From a checkpoint of a small multi-label audio tagger.
Model: 2.56M parameters, log mel input, arch conformer.
Data: trained on simulated sounds of rotating machines with and without faults, 9.2 epochs.
Rows from block 7 of a small multi-label audio tagger, named by matrix and row number. Rows with one number belong to one neuron. Each number is 500 + 40 x the weight over its row's rms, rounded and kept within 0 to 999. All counts start at 0. Numbers have three digits each. After the name is the row's rms in percent of the matrix's.
After each neuron's rows are labels from the 100 clips, of 14976, where the neuron reaches its highest value: "loudest band" is the band of the loudest frequency at the time of the peak. Only what is clearly more common there than usual is listed. The data: simulated sounds of rotating machines with and without faults.
# fc1: first MLP up (model.blocks.7.ff1.fc1.weight, 256x128), inputs 0-127
# fc2: first MLP down (model.blocks.7.ff1.fc2.weight, 128x256, transposed), outputs 0-127

fc1.202 096:563485517552515482444547496524457462533455463524474517522508478501485436448482537459460479502519535507488604552537487468510525431430543492540470504544401490497458500371476481514480563438526619494526476456503459516561470474471561558486523460491430505449528498590558531535444512467486496523453469555511480492539517489554446514481526480499538498458549530506473530472527512477523505499578
fc2.202 087:504542508461478506476454482595552442581504500447414461510523527506503507484498501549481447488510483511491459478567525517501596412548462477503525536480437524533490529440513541413477531489468522521485491520425593528458499558500487488529474465458526534507502559471467453491589455413531508442498501536534487534464496476553505623485490522499468501439508441560525521497496450539532517531460
loudest band: 1000 to 2000 Hz

fc1.160 101:495478514523506546483422542496495451546530414523550475533465501460477505415516530497533534586567461479496505577524545475546500500498484509589510527458426424510516543441409482534509541521465525470521511521499399480489525486442551579552488495462455487431476480521461510482463485509420527519482464457562515475465508499486513513541478516481418517518537441532525436494555599497497501496549
fc2.160 110:502543439507500466516468488468444490458566478466509452500469559519521431550529517466462573470427455497450540469546496505482521504545491498481504494553565541482505497520485529474496405495593470503518497555512422404477577512493471528446477512573522455413548552476454531530418452467562522484516495489491483486533398524467490488527502497460448560512436491540561474548496550519466527525524
loudest band: 1000 to 2000 Hz

fc1.174 113:513498511566526510428521523541440545511500506499568524530519477535515514452504493535536576511483429495437521560486550423431525505532465507500565533392570483522577445476562459539475484511451494450460476554490503538438492455449444457517520516421460486531506555526557443448421552512492529541493482463449518508525476446561534490503485596504519482558462499439498557484483494498479514506505
fc2.174 121:504516484433476527518487529519581553526472529464487585517552536423568556508487488511567484504528489491573461522475525586487478495560471477494504483538563554504535537553514467486607454502487498493497513440499563515504565440498420456427391472422462483553464513499522491492533506494515523441485535482494482497512545444472516461506425518517441489482521476523520492506488533483520412468411
loudest band: 500 to 1000 Hz

fc1.184 114:464520425552546463517517490498491471505419476522447525440533579507413536475533517495514469436481536500531493460540485511496497451461500490492495473536501478499525508480435457518484538506507507530411550567494468521492435431486454525485494464480434518470579549463545545456456506407500493448501494500567464496503503551525562477472483666412481506497466523534494518505526515481486527506588
fc2.184 137:490530383570544549477493492506435520539446537498493493474473526589417427456511562570518529486546483462449488451532447508504496534521515493479572490486464541471472515433485443556514525507537545486477496536483517506461436465494450472507573451492464478494542572506491494481519460542484458573511432534518513536459515519494495523444535580434485435507440570566560505506505524527473538525453
loudest band: 1000 to 2000 Hz

fc1.29 109:569486511520500559450482465579531517500509483473596484498497535512502477466493490518521530478466427483404515512416606424451513485484483476484532501433515483523525414472535461475493488470459536435494494562497546539444482523422456451523516503453456495575539517535529542511451552558436494462527517483496468519546493462530574518490472587535511409502450513433514533493511479482457490540499
fc2.29 118:490565539420443483510460491519548490504473526507564581519554539438535507461499503522567467517522539500542476511487532605484534498619440496475471505508550529534505531567518508469563445452471517498493486411540557562485521424490366476450448489474521483541501525559544460534494506491497494482428526502487513505537545453503496504515417534508462526488497453517474491529489461469483456468441
loudest band: 500 to 1000 Hz

fc1.60 099:571436565602520532482538500530524520472511450514521448504497456501479518491456516503494530461474408516450481461439523471416577523495538481476555518400556463473576544474504477499469457489491459491497489498427511476494483453464447479549524513466375526531457523481550514492495575526488566485492487420454567476522495444567541493488506552520522481508452499477563528512486479498473560507550
fc2.60 096:510472515493503484503452523520559584545474532497498546502539516530517582456512518495558473514525508508502490496491499559478499484599506510498505551546483533536497511558511492503513481559481484515493508361514511540462530526498483468424415514463514538514442499543524435462546411473522538454561520454492457503440527392435484403442480500514489501502532452533498480536496543495539434508394
loudest band: 500 to 1000 Hz

fc1.4 099:471507500538490491481512428490540496532505463476521596534471443475509496519472506447459379513439482538425510501506590465486523524541486554550511539453505377500542493499506468487533607526495485455529518483425559525481478554440538442504507477572486515531482514424499513522526545502506483547489546580480525551501520501561533599486510519511540446503510461501436469511495553515455466470507
fc2.4 094:500489579397451531555497551448454464517499524529478509526527492519538487508490523557585434508496447508453474432487457535484579473468441506468515504418489509518476546525484506513519512468469486501512497470542636587548448559511512519529497499510495449559439470466510476509569534540491502520535439579475525453560518473574505528556491468494510533493546485453535483476494442476542475445430
loudest band: 1000 to 2000 Hz

fc1.44 092:519475555536527506459508500511432539478542412516516546548480427486473498494491537517487524513440414537458497557498543449439545536500464496467498536420521459512588483510627470519520503519444485519514535555506540535461448449468451440556548505410465489510479500515558476494456512536481581523577499493476531457498518461533555507539466563494545446499483536464543517521472496567497541560513
fc2.44 086:510483481479494506538465494587579610548492531507425580486601512468547522502486512506596459479526520476555478535443502560459454506542486454496519486528513512533485552518497446527545461492462493519488493414541515517527592474512465486410474537435450509517476487561549477496500530474486527437486527444487457501512540417481498481471495507516444511451534522557476509484503494472553466499392
loudest band: 500 to 1000 Hz

fc1.253 110:565469404489476474520466553518498450490498394491608516507437461492436491488480436452471481540535461478476508529521512481515476427524553518571551465547514416528503440525476497511534480535524512452503464453502423506532509510492517545467430588492507484476581523506461513481421532519447532516541544502548440554479459544455493493477500492485458544511472524493477485494536622519502506465536
fc2.253 117:479503496482506452536528471596504522474443519470441512489514533518530550531516477505484513497449534481517466520488557540451533473595489546510472488514486574548520458508506524484522421496493507506499481435488492503409557569502466535462394530394486541458541518499466459486449447505517578394488508499509500515519453435428502473482556490514412538488461494494503522468490520495532522603430
loudest band: 1000 to 2000 Hz

fc1.6 104:402405488551530566528508477524510476560517509507510501464444461492424485511505505524408479462508512513460543509576500467482531486508497527466517496424451494472444463434512451481479584477539491542507471562450500475471393572550597462513550482542456457445547523528462551536512484475483503517501417515539461491462462513547462530511525572465532488491525509569461480507532528455499546526526
fc2.6 117:487527506443470517514475450529544477502549461530424528532515452509566502541505506475519429488481539538470612479552509485492563429465436530546516491462487421561473574484502506536499542541509552509487524556515541529511503576491532462511472487479484517518528533515466570463534501406461457484494484539517491468507529553549452631481536454475478458437524493507423485395488461518476486495537
loudest band: 1000 to 2000 Hz

fc1.87 106:564533520479478511485433492576492552440450509465572487499500517523472464444497380426477488624500509456512555526494507527585512536508510485540512537510494522547446432506549515513491432524496595498485460547518399473519534506517468476506490567525548462497564546556552517521456496441476462566461504504518441522500495503491498517479526488527536500460505530440551484509485580505464565480507
fc2.87 120:499525521439474526500501543540523521493420518498426538498429557563455548524504492498429556507509460491448390480510505503486475517541466507487541445560478586493457543456468455456521491499484546487496558476533529500509500454500520492585524462462423552562527514502527465447547534530537513417555440497492505494553514482508522505537383478433500566518560506477494487504501489583513507473422
loudest band: 250 to 500 Hz

fc1.93 101:493525518467527444439445467420481490509522446543515486481502495480470508452508532457438439540480509499530576533509538446465515422497523498545474500468638425465449520492493493508538505497520517575497461445429498556495488538390479451537488530555457502451497561515483532530472505527494535525474545488407512463495479470584482544555459502475535436530422576517494458504503471540489502517515
fc2.93 071:499410521487533491540410521520571497609540473498472516542490524447458534576488448488512530523561473536519483531490475469529533454535491516483529426484523504438412480442488427464479531480485528504503390576577508487551502545509529470475443479488586457508502472430433471519483534484530503536508457463510460489571461513452521444429532547468439511524520499537504500525511525476520516502445
loudest band: 1000 to 2000 Hz

fc1.178 090:452507485562553521515490513456479443543515483446490461489546488516461544540542551544478480525462457496482608520559554460541509410406546503502536453555495454490490511453524475486458570427551499535511530487483472491528387439507520535509518578518490583523519530474493502417521508484507540515511491490530483479480495464592489562520558532474478491466497478496432520506550592499503465501574
fc2.178 067:490517527409489571452419500533486473532572533527479469519446518493526444453461512495553420531569514500481505470553462520494622450519450435525479546432458501557444628555539531463517474489420482456520522522487510523522529618484488444481580505501538424496443494505497473525541465470534485542500500500477546491473467488516500504503529461524479500503521484542502502494501469444468499468470
loudest band: 1000 to 2000 Hz

fc1.46 089:567434500585505515434500458444431509500501477535536505505498434572467474409582507462492421501429532503502515572481488492492529508432574497475474499470546452499495428485537467540471510527489524542477533469454448510505484495487516454515512520592502481513542481555517471527468435500484559544577581426559505482518468525445490476515566485458535477478582519455496496447548451477523531494480
fc2.46 079:502493532486505529515528507482593479538580495436454504536514518440560482529502482454503489509507548521593403489506481554487397460529512498511437410462507554448540508547525466431492483487479458487520558506534479434500549482490501405489508478473495536544448460452481493496535492494510484451462477443480549515420475481500485547540459477536473502502545421568543473511508500517513426399544
loudest band: 1000 to 2000 Hz

fc1.69 104:489474455537497456579472496438546531524490442496456499494513540483512470586530461508504459482407521555545437496517528419483445468489544523469478447561481446432497444503527516449496530501549533528447542479532442504501511527559544453481483494542515606537518529373473547426468527518460525492507442510514536490447534550487453581521497472460499550550533467548460471547505504521518473528502
fc2.69 116:482481558511451477528414505494510528481473522528536489562526485414460427508495526600517546520513483509547452495514517526495505495523482465474510498455620543467414514569543550428477436454408523485514432574547546540481461503500481473456510519556586526523519526464507459508456485477494476498491539505508498523442505474491515501519535547413437551435466539460554499540501451456457530519486
loudest band: 1000 to 2000 Hz

fc1.41 100:480495431491441448449434466537495527496483462537538559502533475528501524557525485467507486471452511482528613418468556457472539510478511510477492535496494471464511475452441452551399537511499417449515456494547437506529469522440536566477429540532494481515607517491502605528470490507452549533480492554484507453568474520504459460493486526474502571489451513493468488537491477552510427542498
fc2.41 066:480427494553512581593474530544524437510464524495433508519518531507495547508448536451487441479503531556473522494499574531497469449486502520497505473509416508516530492514501473472513507476548567514530522530479531522499432564498541420513470482413449518502486558481489471460510541514477439524525443568490521543430501455519488583492512489466430460521459595489500516370513526529460434454485
loudest band: 1000 to 2000 Hz

fc1.148 104:519443497512493452464430441483479498468481511471639575484431511554440513489560415484465530545452506489568509588507553543536491498543484461550471546546478504514452488482517527477383471431489518540515450514512458512489513531509457542489477581542547483548556543501561543506487475468520493509538500507517471512468429500521521543476521498523541523477536493499508530514435564437473540531436
fc2.148 116:496580552452478553493535505544547484514526488423411480528490539502502458443500545510535508485511503481468384480513460486504503515524478484493527390491504547501536608498493469455523444486480520482484585503510574442503525486491457522551538455516463526547484506552497426526507571516529527408422446456503486457547524441524511523560426501504495579498539455520492502523511457553504541461508
loudest band: 500 to 1000 Hz

fc1.164 104:514431528510447492475427458434467438474542465481519551520485492497507465454459466471474497481444499476553611463517558538498583478477505479534517471556521491512474510479504483494478486449581522480510515546564467456551559452492442565450487460483527455464510506558491503547420474453475489579494536583529455497551433523519434528494537494487566476520488481454570538507463492452477559451567
fc2.164 105:495558536421518501402544497474518468482480486460432500531505549535509565518513512506480507517442454496437438498519546553496460517579426522516521456547499523536488445468516514423521535518512513515502483470480603547462475494495499429558559456501430559569459551505548485510568458509515467416570506450501517483491556511531439512506469476557549456456551466455500485516512465537534501458426
loudest band: 500 to 1000 Hz

fc1.145 107:498426468515506514535477470471560496415453480524589502501427479534437496523514380463468498555552468480505550635501552534543490510522490612503430511546525523534438467518516545536475514521497578511496463532527427532545519477522482527505457501522559500528543530565507522492458503475510477498483524473489370518514472521451475533495513497503528514501487509495505433519538550519468516548529
fc2.145 113:498518505501477453516466507561494557500465501506472544496441532592471511479510498490508525487532512490460371496487410520467483544605515510465504388522517600505462528484487417523508410496483544516503512434550489450446523509498459491519534483448403515537549528532534463485475510563524535424488480447488447478562477478479512479503467528437502532533521526549512516507508492549542558509439
loudest band: 250 to 500 Hz

fc1.79 096:524443464543511515527450432501469468462550381559510533481514471556515490454475528505530525528523451524499518585557520538520543517433565511538481552517532403502453495479453513574501465558564458467485472536515405437535463524517493543485471549503464438420539530492513521479402510493425533524562620533540451472517495538507513502496530486474505482502509529519525510479508499513511527480520
fc2.79 102:470542536447480500513504504543510406467488515415511490524516566481524563512513517461441584518459509461514499531526586570456498532550451501474423486560473565579523471565506555376472452523481452501520523480496471496497524483491546495442472516511500516527495489423450504509455435490512496353491547446488493526446506491543536528558436500528477498550492462477478497496476500537491510520521
loudest band: 1000 to 2000 Hz

fc1.204 095:497492520523521437490526474541451450529483552471552486486484502607465561505519476502441496542458455512449508463498562421505516436541442545493511507388536559494510474451559544527514526466490501503492529532480499482500447526486482440572512524458501559515534504522470491406489497535540532502460431485462511574541452467481467473583387548510477500474426529479496520590476507533525533543510
fc2.204 095:494459452478481598477551527536524556469561443456446472518506582501545511531498505444439550458433460484501534507569597551480528453416480420508568533551504531500551528547539576475580426522506500466503581567483470465532558469504499518472457491456507500492495507419542502432484486518534534445503495485485510492439488449501521510525455541487497527502524488487543466499506501476434472470547
loudest band: 250 to 500 Hz

fc1.161 096:528544408550464492478537526500420481470505398547493502480509462506485488534535433553437443477506420549554523501520567467462546426521508470582490572489503404476463434488533539564540496472516512454470524496502475437557561497481526540494451544456499511471525457490531516478444517475507541527500533532492542442521442527485511456488507449472519516455565453545498516477448553520535413526491
fc2.161 093:507497552451482456507474497527569443475428556456483506499495511465469563546491516491504501527450550510559474536452597516479512514526421544509425509484462507533474463505494470418548515461441529509527457475397580589531476509507522565475433509427461506544516507526494487531520502480485487412509512587481524529535550521491476531533508524543435530509545413419512518485488498467547472504444
loudest band: 1000 to 2000 Hz

fc1.19 090:543448454497499526550514467443497496477558477483471472521458494585494468470499522405463498457528467494564524515527478538569569508436602439575572521557455401465496583527485511588473491481478491523549520516519492382467507529548505498465508490503462482439496550490520497503524513536529476472501494544449461375502467533558488560461526511501490501521487503553532474503478493457511507503507
fc2.19 097:476571459434474560482502506529576518473477552405471539496461548461505557492493501511515614513553445483475437491476543526482477590492475474479444470555518614531537529507462443431548458510498492508505510531477554524497483408493498479491480440463482438556481526485487494470586503492512498441509498484509507553473548502514572478568386540515472489527524537476531499509490519527476509445493
loudest band: 1000 to 2000 Hz